{
  "arch": "dit",
  "model": "class-conditioned image diffusion model",
  "train_examples": 195000,
  "horizontal_flip": false,
  "norm": "layernorm",
  "moe_every": 1,
  "experts_per_token": 2,
  "muon_scale": "match_rms_adamw",
  "momentum": 0.85,
  "weight_decay": 0.1
}
Rows from block 4 of a small class-conditioned image diffusion model, named by matrix and row number. Rows with one number within an expert belong to one neuron, the router's apart. Each number is 128 + 24 x the weight over its row's rms, rounded and kept within 0 to 255. All counts start at 0.
Before each expert's rows are labels from the 100 images, of 14848 (inputs lightly noised), where the router gives the expert most weight on average: "strongest on" is what is common among them. Only what is clearly more common there than usual is listed. The data: rendered scenes of toy objects such as cars, trees, mugs and chairs. In brackets: how many of the 100, against the usual share in percent.
# router: router (model.blocks.4.mlp.router.weight, 32x160, trained with AdamW), inputs 0-53
# up: expert up (model.blocks.4.mlp.up, 32x80x160), inputs 0-53
# down: expert down (model.blocks.4.mlp.down, 32x160x80, transposed), outputs 0-53

# expert 15
strongest on: count: one (96 vs 33.3)
router.15 [142 128 123 114 113 191 135 102 120 158  91 143 135 121 212 148 120 142 163 109 143 138 133 129 151 115 133 159 128 147 134 115 150 102  97 120  90 109  57 134 144  90 158 154 109 124  92  99 133  88  87 125 144 148]
up.0 [120 119 128 132 129 136 129  98 102 109  91 137 139 176 173  97 133 158 153  95 159 122 135 104  92 139 135 135 106 136 135 142 108 164 181 129 106 169 127 107 129 149  79 159 146 144 126 136 137 131 129 105 116 124]
down.0 [173 114 141 173 106  89 146 144  87 130 116  99 106 124  49 102 113 159 184 147 131 145 146 128 129  83 153 124 111 131 135 157 126 139  94 123 131  68 131 145 151 100 151 136 122 185 121 125 132 118 123 117 115 152]

# expert 12
strongest on: count: three (82 vs 32.9); orange object (38 vs 15.4)
router.12 [120 110 125 142 119 105 121 142 118  92 143 126 100 105 135 113 114 110 112 128 122 104 139 140 119 120 132 125 112 131 119 121 134 130 255 120 157 111 152 110 106 134 107 123 127 118 134 135 124 120 136 109 116 106]
up.0 [151 133 116 125 124 116 140  15  93 153 161 157 124 105  81 180 146 148 154 164  78 119  85 145 140 148  84 172  96 137 124 113  89 105 134 129 122  84  94 148 183 131 128 124  95 112 122 129 126 127 114 114 146 112]
down.0 [112 129 126 144 100 142 109 135  93 171 146 100 126 102 159 102 122 128 134  93 182 126 103 103 121 121 163 151 104 124 145 147 194 106  43 133 126 105 118 162 161 114 127 115 164 149 142 121 105 121 165 133 136 130]

# expert 6
strongest on: count: one (100 vs 33.3)
router.6 [128 167 141 121 121 151 138 135 138 151 109 132 142 146  94 114 142 132 155 115 125 146 138 147 157 117 113 163 127 128 136 125 128 133  99 121 114 109 101 127 147 127 156 176 157 160 122 110 121 127 116 102 147 158]
up.0 [140 133 174 143 125 120 105 128 166 107 160 143  86 162 114 141 135 108  86 105 144 157 123 135  70 108 146 106 114 120 128 153 126  90 111 143 137  82 150  66 139 137 149 119 130 111 117 108 160 151 133 149 138 109]
down.0 [140 126 183 123 108 101  91 120  88  97  78 132  71 132 133 141 130 157  79  98 135 112 131 117  82  98 132 135 147  93 132 122 126 187 130 113 142 128  94 179 114 128 121 118 134 139 108  92 156 143 137 144 147  82]

# expert 23
strongest on: count: three (65 vs 32.9); light from behind the scene (58 vs 25)
router.23 [217 137 139 127 138 116 121  70 140 110 143 130  98 100 109 109 124 138 137 114 122 124 101 121 116 132 127 129 136 151 140 128 115 136 130 131 128 168 127 134 124 165 148 119 125 110 155 135 125 122 154 126  96 130]
up.0 [152 147 150 143 131 150 122 157  93 143 136 123 128  78 110 154 112 109  75 158 137 137 134 142 101 112 172 117 153 126 147  99 160 106 143  96 146 119 158 153 112 130 148 116 149 156 149 142 135 139 133 109 111 191]
down.0 [ 64 143 130 120 129 109 138 116 152 125 134 133 136 106 145 149 129 144  99 117 129  74 122  80  69  97 148 159 141 123 171 163 148 175 139 149 140 144  99 132 139 129 133 107 117 129 140 131 132 148 152 103  89 145]

# expert 14
strongest on: light from behind the scene (75 vs 25)
router.14 [103 130 130 114 114 189 118 159 145  99 105 118 138 136  71 102 141  97 129 110 103 140 151 143 145 118 148 123 126 119  92 108 137 119 182 134  97 107  91 115 132 105 100 113 134 129  82 121  99 134 146 118 152 133]
up.0 [133 161 133 127 118 124 128 144  93 150  86 147 120  97  87 122  84 117  74 137 138 162 137 135 135  94 150 106  91 111 101 149  86  91 110 122 127 157 146 118 119 110 151 124 116 135  97 142 136 151  71 157 105 162]
down.0 [125 152 147 133 130 130 124 132 147 157 146 145 116 118 209 126 110 174  94 146 168 100 120 111 148 136 158 172 153 116 119  86  83 160 148 115 166  85 100 134 127 136 122 140 123 110  95 125 156 123  86 159 109 156]

# expert 31
strongest on: count: three (78 vs 32.9); red object (36 vs 15.9)
router.31 [119 122 136 140 111 112 107 148 106 141 133 120 103 117 143 113 146 110 111 136 116 123 129 115  97 120 121 115 108 103 120 132 136 124 197 126 130 130 145 109  94 137 109 110 123 114 143 126 117 113 137 124   0 132]
up.0 [134 107 131 135 176  89 104 105 102 119 155 149 110 145 138 144 131  73 135  90 114  79 150 140 118 125 131 146  91 155 170 112 109 156 145 122 135 163 112 111 132 157 107 134  78  92 114 143 132  77  99 151  95 148]
down.0 [170 125 129 162 127 139  92 134 135  98 128  99 162 131 115 136 124 109 137 105  96 113  94 130 110 169 127 101 156 124 168 146 135  97 146 117  98 129 116 147 130 115 125 129 100 157 149 145 148 120 119 167  84 127]

# expert 30
strongest on: count: one (82 vs 33.3)
router.30 [ 98 107 145 114 156  84 182 123 142 158 121 111 151 161 121 123  88 136 106 123 120 116 160 145  86 122 116 147 152 167 165 152 129 127 143 165 137 108 115 138 116  59 130 187 111 115 151 154 172 156  98 140 121 129]
up.0 [153 146 117 136  89 121 139 128 143 180  84 100 134 160 102 157 152  81 124 121 122 132 155  76 118 122  99 141 147 157 162 121 130  79 141 161 132 133 103 137 106 166 133 143 109 126 114 114 128 151 132 182 115 123]
down.0 [ 95 129 119 139 107 119 148 132  80 130 156 108 132 148 141 133 107 172 111 120 125 140 142 162 120 111 127  89 102 151 173 113 129 167 127  81 127 187 172 128 145 140 135 162  89 132 131 111 150 164 120 151 145 124]

# expert 21
strongest on: count: one (96 vs 33.3)
router.21 [148 153 140 117 123 173 137 146 133 118 116 147 108 158  60 158 147 116 158 102 151 177 148 126 139 132 105 150 123 133 131 131 138 116 107 144 105 142 102 120 144 119 149 204 117 118 113 126 128 103  95  90 118 191]
up.0 [125 147 143 124 128 158 135  88 126 107 122 126 139 120 197 130  95 146 158 150 127 100  98 127 134 157 158 161 132 128 119  89 116 142 102  88 158 146 120 110 106 135 137 176 143 149 119 141 134 137 118 140 138 100]
down.0 [106 168 139 127 113 103 117 163 116 133 122 126 114 133  97 102 161 138 143 164 105 152 151 104 106 163 121 156 100 112 126 165 118 107 143 100 126  88 120 134 105 121 109 158 132 106  99 138 108 142 128 157  23 116]

# expert 7
strongest on: count: one (98 vs 33.3)
router.7 [118 139 139  96 148 187 118 124 147 175 101  94 153 135 120 140 131 127 131 100 129 148 139 162 158 118 125 133 121 123 122 119 124 147  99 131 110  88  93 111 172 109 168 118 151 137  97 108 103 119  92 105 143 122]
up.0 [ 74 141 136 115 114 131 165 182 146 152 132 131 127 129 142 111 145 150 124 119 117 119 114 105 130 161 122  96 123 131 132 128 137 125 124 120 148 180  96 160 122 115 119 138 115 148 165  99 138 136  91 143  85 140]
down.0 [195 147 147 143 133 119 161  75  89 105 133 105 122 117 115 117 150 117 119  99 121 147 131 157 123 151 103 112 141 143 119 119 126 108  96 106 112 135 213 101 133  93 116 142 143 130 155  93 140 126 113 113  68 144]

# expert 16
strongest on: count: three (76 vs 32.9)
router.16 [113  89 129 163 137  81 132 137 131 148 144 130  92 135 142 141  92 105 112 122 107 111 125 181 125 133 122 124 149 153  91 131 119 114 151 124 160 114 160 130 145 141 136 115 120 137 133 135 139 141 163 120  71 105]
up.0 [135 132 129  77 113 152 118 107 165 122 124 129 126 116 143 126 111 139 142 107 152 101 140 158 118 127 149 127  84  96 126 131 134  75 140 122 152 135  76 102  85 144 137 130 152 170 147 109 128 123 135 175 143 124]
down.0 [152 132 128 154 104 116 119 126 122 127 127 116 155 108  81 126  97 131 123  96 110 139  95 120 106 104 128 128 155 100 154 135  99 174 135 125  78 115 161 121 157 158 112 104 121 120 158 109 151 124 169 181 118 108]

# expert 28
strongest on: count: three (79 vs 32.9)
router.28 [188 120 132 127 145 114 134  67 116 110 146 126 100 120 131 117 133 137 122 141 132 106 121 164 115 148 143 156 137 162 117 122 135 152 171 138 157 129 137 115 108 126 107  99 114 121 139 150 111 122 146 110  88 120]
up.0 [142 144 154  95 145 129 133 145 174 130  68 100 118 102  87 118 111 149 118 104 176 174 142 125 126  94 136 104 147  82 135 103 110 100 106 174 140 131 155  93 101 137 151 144  78 135 140 120  95 128 141 143 134  83]
down.0 [156 139 129 141 147 165 118 171 110 100 126 137 180 183  76 124 123 150 126 143 102 178 116 120 127 142 125 101 146 146 149 139 164 120 105 139 140 157 199 114 127 108 140 121 155 110 146 149 128 121 119 107 146 139]

# expert 9
strongest on: count: one (86 vs 33.3)
router.9 [119 160 145 135 109 143 133 153 125 197 125 126 125 144 129 168 142 141 131 154 132 155 146 112 147 141 134 121 131 107 123 110 124 111 121 132 139 150 119 154 118 125  96 155 143 110 114 138 114 132  98 132  42 203]
up.0 [113 111 139  95 132 126  99 177 108 151 137  76 159 124 137  90 123 130 148 128 142 160 108  89 124 136 131  90 117 144 135 173 128 158 115 140 111 183 140  92 119 168 184 118 122 115 121 119 133 143 165 124  90 108]
down.0 [126 133  95 124 123 147 151 112 136 137 110 176 140 110 160 163 116 143 130 143 116 157 148 127 111 142 125 114 127 122 145 170 107 116 136 145 108 188 119 138 107 146 129 140 106 117 119 151 118 148  98 132 199 130]

# expert 18
strongest on: count: one (73 vs 33.3); light from behind the scene (56 vs 25)
router.18 [116 160 145 133 108 134 116  17 109 181 110 108 159 121 187 119 149 148 109 148 138 143 118 112 127  99 147 125 110 107 150 123 147 129 139 126 124 140 122 123  96 108 109 133 124  95 129 139  75 129 108 110 113 151]
up.0 [108 121 128 140 139 136 130 121 160 154  95 120 144 142 136 158 132 116 109 174 120  95 129 116 116  97 128 104 110  77 156  99 105 147 114 122 140  97  70 112  96 145 134 122 130 120 127 118 101 136 123  98 123 178]
down.0 [143 127 113 124 138 143 119 116 101 146 132 152 102 137  90 131 137  99 117 184 129 116 147 156 143 130 124  94 146 114 152 118 126  87 184 147 112  86 151 120 113 133  96 124 143 142 137 119 131 123 141 137 151 148]

# expert 25
strongest on: light from behind the scene (88 vs 25); count: three (62 vs 32.9); black object (34 vs 14.8)
router.25 [ 96 128 145 136 124 133 135  85 130 118 137 117 119 126 111 135 121 125  91 132 107 129 121 125 107 131 131 133 114 113 107 139 126  77  39 124 107 139 129 117 107 117 136 134 117 129 126 122 122 141 144 134 117 146]
up.0 [ 81 113 106 138  91 105 143 150 138 202 102 111 115 133 162  84 138 166 152 131 136 105 132 102  86 140 110  83 144 145 162 125 145 143 105 136 139 160 112 100 148 121  99 107  92 141 158 135 116 148 124 173  95  96]
down.0 [145 148 111 126  75 118 154 152 112 175 136 128 115 146 141 108 132 160 131 140 128 149  75 121 111 127 136 129 134 135 170 136 121 157 173 127 116 191 144 149  99  75 152 109 111 135 124 111 154 134 103 174 138  88]

# expert 10
strongest on: count: one (97 vs 33.3)
router.10 [117 145 132 120 114 154 123 107 141 162 103 136 136 140 117 122 140 145 155 113 142 159 144 159 152 127 114 163 141 151 148 132 131 136  91 177 104  84 119 135 163 113 142 170 129 122 120 114 132 163 110 131 123 160]
up.0 [159  93  98 144  98 101 115 172 133 169 159 119  91  93  61 152 148 157 132 129  98 101  98 124 122 149 113 158 141 183 109 145 133 103  97 122 138 132 161 131 136 107 150 124 132 132 133 114 136 127 135 127 130 146]
down.0 [122 109  98 124 127 127 115 115 103 138 115  90  81 132 154 154 137 131 141 120  86 142 144 101 111 154 102 110 126 192 111 102 142 156 117 146 100  97 153 118 116 106  92 115 151 125 114 121 131 133 139 134 157 104]

# expert 8
strongest on: count: one (83 vs 33.3)
router.8 [107 141 126 111 121 131 113 145 153 142 121 125 128 131  76 172 125 156 132 126 118 128 149  99 152 130 116 167 137 105 118 145 149  91  68 128 109 123 146 143 149  84 131 136 128 117 107 112 119 190 141 106 162 148]
up.0 [109 140 142 133 126 115 104  83 155 130 107 125 156 123 107 143 138 155 142 140 134 108 118 134 142 157 127  75 119 106 193 154 136 157 134 150 141 101  83  78 124 149 164 163 109  70 142 113 146 105 138 108 135 111]
down.0 [112 123 185 125 119  87  88  94 105 149 152 154 143 125 167 118 105 132 141 140 136 156 106 123 157 138 123 150 110 116 144 123 124 127 125 111 140 110 156 162 118 145 131 188  95 145 133 105 146 128 144  50 135 144]